{"arch": "vit", "model": "image embedding model", "crop_scale_min": 0.8, "targets": ["marks"], "head_dim": 64, "qk_norm": false, "inner_norm": false, "patch_size": [8, 8], "am_softmax_scale": 16, "steps": 13200, "epochs": 34.7, "decay_fraction": 0.4, "final_lr_fraction": 0}
Rows from block 5 of a small image embedding model, named by matrix and row number. Rows with one number belong to one neuron. Each number is 128 + 24 x the weight over its row's rms, rounded and kept within 0 to 255. All counts start at 0. Numbers have three digits each. After the name is the row's rms in percent of the matrix's.
After each neuron's rows are labels from the 100 images, of 14848, where the neuron reaches its largest size: "peak on" is the class under the peak; "strongest on" is what is common among them. Only what is clearly more common there than usual is listed. The data: analogue clock faces. In brackets: how many of the 100, against the usual share in percent.
# gate: MLP gate (model.blocks.5.mlp.gate.weight, 1152x384), inputs 0-76
# fc1: MLP up (model.blocks.5.mlp.fc1.weight, 1152x384), inputs 0-76
# fc2: MLP down (model.blocks.5.mlp.fc2.weight, 384x1152, transposed), outputs 0-76

gate.91 105:108145144131154107094095179127143146146133126119140109141134147137148082168132149126112139121114113128136159154125160148079107164086087095093153148096158173127106125136147134155103124174100155099131106140129114103123103139143141099
fc1.91 102:112144141160078141139153120177094135104115143123099128132138111139126096101108146100151114109107154136102109118136122082143195125124133101147139174121124138114144165150168145084162092143150080071112124136118136162149129122129126105
fc2.91 107:168055111080143126151128076128167095086194110096135157136109089092100152129126115078102121119100126119121096116152156138156132097129139164165117087163118125133151114148090160137111117075131121156123134110109114163110131123148121175
peak on: face (99 vs 47)
strongest on: dots (58 vs 25.1)

gate.331 104:164182149134146163184120142140122113155176167144105067124150113143123112126144147128136146082117110156115158166114149129129090153124118103117102133149137122116129100124150123074155127160120100127118107152084133107109109141106138137
fc1.331 095:115139126101154159093172138129131124117117145101147104122126143078131125078141111131124114102144158172130148105121093131166122119110140127127108122106130105085110159119147103145126121109149140130145125126126163093158125132164107108
fc2.331 091:158165114191134139175114066082176046158156107168171134153131118201122116137117131093096156112146101126124133137122177114126128122120140152117144131134119116105107094075131138148172102139149125137116128133123123127132105124086083133
peak on: face (95 vs 47)
strongest on: numerals (78 vs 25.2)

gate.460 112:116093149182134133123128169105105186128145129159142135150111125112170107128109139125114107132146112094157175127091096140131148103120158119112101145151166114150129125133126093149140163137146109124165138150176090126132113155121137123
fc1.460 125:148184135078132119150130108171174102139112145083135130109154132126098110139147150133127150143128154167088096151142180089134104145125096125146122105107126123089093123110129160112130109127126121120096110127096157105137117120138097129
fc2.460 120:120126203174138130182116141112150119149144113179164162152119118168153092135121136098121160153141095132114131149125176130117148116118148139135111148147169155150147095097117118135155137137131097087122101113156117134131109184125127118
peak on: hour hand (27 vs 0.3)
strongest on: hour 1 (36 vs 8.3)

gate.650 101:102140138124172120172081147101168112181148153124151123122126133123156089165117147121112132135126124141138169148131158114109077117065116093141136141127159133108132113106101121152156125206120130113151140144152162101150099137138118088
fc1.650 093:129114108122148151150148083091105074136097122124159100105126115114090128121136159116113112115133152136159092109103139130157130115144128153124136139140106080159089158122106092122173131131154125126135116130120097091165143124111108150
fc2.650 103:147139154143111106135137137135124149120148138162115145154174168147133118171104117132127178124154108126113128114132097152106127129158113095160122143121144155146116098110095158122141165144070097126103153156116132132087124158124127126
peak on: face (99 vs 47)
strongest on: dots (54 vs 25.1)

gate.715 079:145148170164105130126137123128147138145109158153131132124111102108120075103115193149087123120118117137130120136094149111116131095116143123124134145128153112123122119130083120117152164154126081114142143173110140133129107154125111145
fc1.715 070:116159142148143158151148130084120142150124180126107157123147124121127120128171133148173127115142137146170146133100125163125103153115156126150091124138142135122082115127186093134072117083189127124126083145118135082144102141158122163
fc2.715 070:158091112170128114134138129117116104124140126136115120141117099148102130121096127126114169117113092110130138162117152126110149168159111155138139156160111153149116118145129118161128122121102117130107102167122059129096116130114153100
peak on: face (74 vs 47)
strongest on: dark face (97 vs 34.9)

gate.260 104:154147140135115151144143125121146173136139129182124133143131096106140093150141159108092116120189115129142137135129129137138137101111117159140054119142155092155110112149125107111118137117169107115160128157139117128149080134137134139
fc1.260 105:118140145154146152174173122148084085188121159137157116134129097122124099119115158181182138134112127129089117146092158119077110166116164145131135157103105114107116122129122105088177121154125120117121142160139122115124141139116127132
fc2.260 114:133125167171124118128143157133109192096119125138120117100112110105152139144102108048119100133137117104139133081100129141142149106104099121132105120169139115172140170153102075118157160124151114154170093137153125151170137154111144156
peak on: face (100 vs 47)
strongest on: dots (68 vs 25.1)

gate.497 102:126129175172143091138109175114125134123115129143118118135147132119140086139141187121106131111128136125146134133082125119118094096116097088120152150133177124137109122080124116144164157187108101082148126196132113105128110170132128116
fc1.497 115:151132166075143123096134127113162136142154132123123129135136141119149128111143095141160163138142095132122167162148146148096110170114140153134094102142162148119149087141107125098105171108142111166110137085110145137129100164135109158
fc2.497 110:136147135164087126141139120130104131101092131165097087105173168164129137111100123100139092130124152122102103094134110118129147098156094101104153110146136124164116183077138103074188130166127106119136105125107135137142131139089165087
peak on: face (97 vs 47)
strongest on: dark face (100 vs 34.9); four ticks (66 vs 24.7)

gate.410 106:097110142142141156151138169109136160170159110112179142153114130092171127136145118123076124144165117119110160113126139106130148093133167165121101130127150141120135120129074133141143177124116111117144158114133140114122116141095092166
fc1.410 114:077087107144126142109138150104117141154144104097153166139095149095149158148131099113092120145166131107111139105143110110136133108134158181146111128118118144154140122149118134145142139100118129136139142098155133125113140129118113150
fc2.410 111:143143077172109139132124101158100125125121146121083112104137146137111162132099113092163120119134100094132123177080075102089103138129107112151118134138093124159104152143170092082195104145142136151155079137140135142129157086121161133
peak on: hour hand (29 vs 0.3)
strongest on: hour 10 (33 vs 8.5); minute hand past 10 (32 vs 8.4); minutes: 50 to 54 (32 vs 8.4)

gate.330 078:134164195163093157185128143137142131109146176146147147149124091118113067102140184152094128095133140121125141144112142090138096096093156101100096152154173116130110108129108119102103135142148107114153162156122158135152097164154100121
fc1.330 073:112101142096093110090148094136126131116146110113147101123110098168156127072108107118155124141110107142076110110182146150132167162138137153132109111120117137113211149122137146117127174113134109137077145089103094166138142127134109140
fc2.330 076:091076116105114158110131141138093111125095122149115091120124115133134107146151120133143121123139126104161137150143127136136114159131105154100118114132119137176156147132165090124119126096146144113139129101156071127151126132158146090
peak on: face (100 vs 47)
strongest on: dots (52 vs 25.1)

gate.210 114:112125132175139108127099156136103132111129114171135109149102089140191115098146123132085120120126117105121155143123128122112164127143135118077146150165142122126145142130111095157101156136127107117119157157128123135108112143111139110
fc1.210 148:125088098156114088091108119138098135099144092137112110140092117144174172093103099147112122137100092093105136132137104155090175140124137120076161136156100140143170131166092112170091147105104141154109159098134111182088172108136158110
fc2.210 126:159144063130113115099144112129119142125127126129082109090131155140118182132110095139149095127134108111118124134124085140080121113125062068108138109134077101141106157144114116106145135150144149180135090145106157121138168072112152112
peak on: hour hand (38 vs 0.3)
strongest on: dark face (96 vs 34.9); hour 10 (25 vs 8.5)

gate.196 098:137154166112194132156098123080160107150133127159121098149165150153125103138187171165086125121115150150152172139114119148134135130108171091119106116112173105099123130099111117151114143158082116131132161117129115082093075165123142116
fc1.196 110:126148085140145153128115092116147105114126086151140110181150118136091154120135180153086095126080138154128122092132102141131151105115193113124167125090087099091146157123140130151130088149083177113111173094120123141086172093126167160
fc2.196 102:099108169131151134113150152153109134160126153108161134125095110099157093105140131135114140093148150102136156198114148079114114131090148137131096163119156119078110107161135115146106128152185124128130112149172144114149111153155095119
peak on: face (99 vs 47)
strongest on: dark face (98 vs 34.9); dots (92 vs 25.1)

gate.492 104:108139144141139147163124159098139169151132100121154156125112131105169124138143119118068115147167137127126166131135129096123161087143149142145111129123145135132122125139080122139140167125134118110152141117149146120118098143084121164
fc1.492 103:109092118134137120124142143111147163139124097094150177121110152104159145133134105102065110157181139092126151117140127095141154086156138171159106123107130115143125114144098146153136153098136122132147135093166123135132126129112106164
fc2.492 095:134148046193106137128151091162100100125113126130096105104145157157101159143092105106154119120110124126118130165093083102087121124120115100145141149108069115110098144133158119087214106173156118135131075130138137127139152057114152120
peak on: hour hand (30 vs 0.3)
strongest on: hour 4 (34 vs 8.7); hour 10 (28 vs 8.5)

gate.224 104:133127148136130154171118148171128128160155149120127122121127116134164108117150134128133102145144125111096134184099134078091125124098107072099095141158139129131132155119121094126114125136146113141147101140146178132095108144103116089
fc1.224 091:132138114124127158147134123148092149144146135152117160131150119139152138119127110165154092145133104099117121150105079112094114135091125072103102122159117117137131153120121094086115126120160134160158115118146169135114140120118134116
fc2.224 093:136089178143106133081137143128165153107147134103120120107125096129142142105122113100125129118105093112079140131079112094140190140145154159124127107160141090135087101169128105127133185099162113131127120154134099186134134184122134150
peak on: hour hand (34 vs 0.3)
strongest on: hour 1 (29 vs 8.3); hour 7 (28 vs 8.5)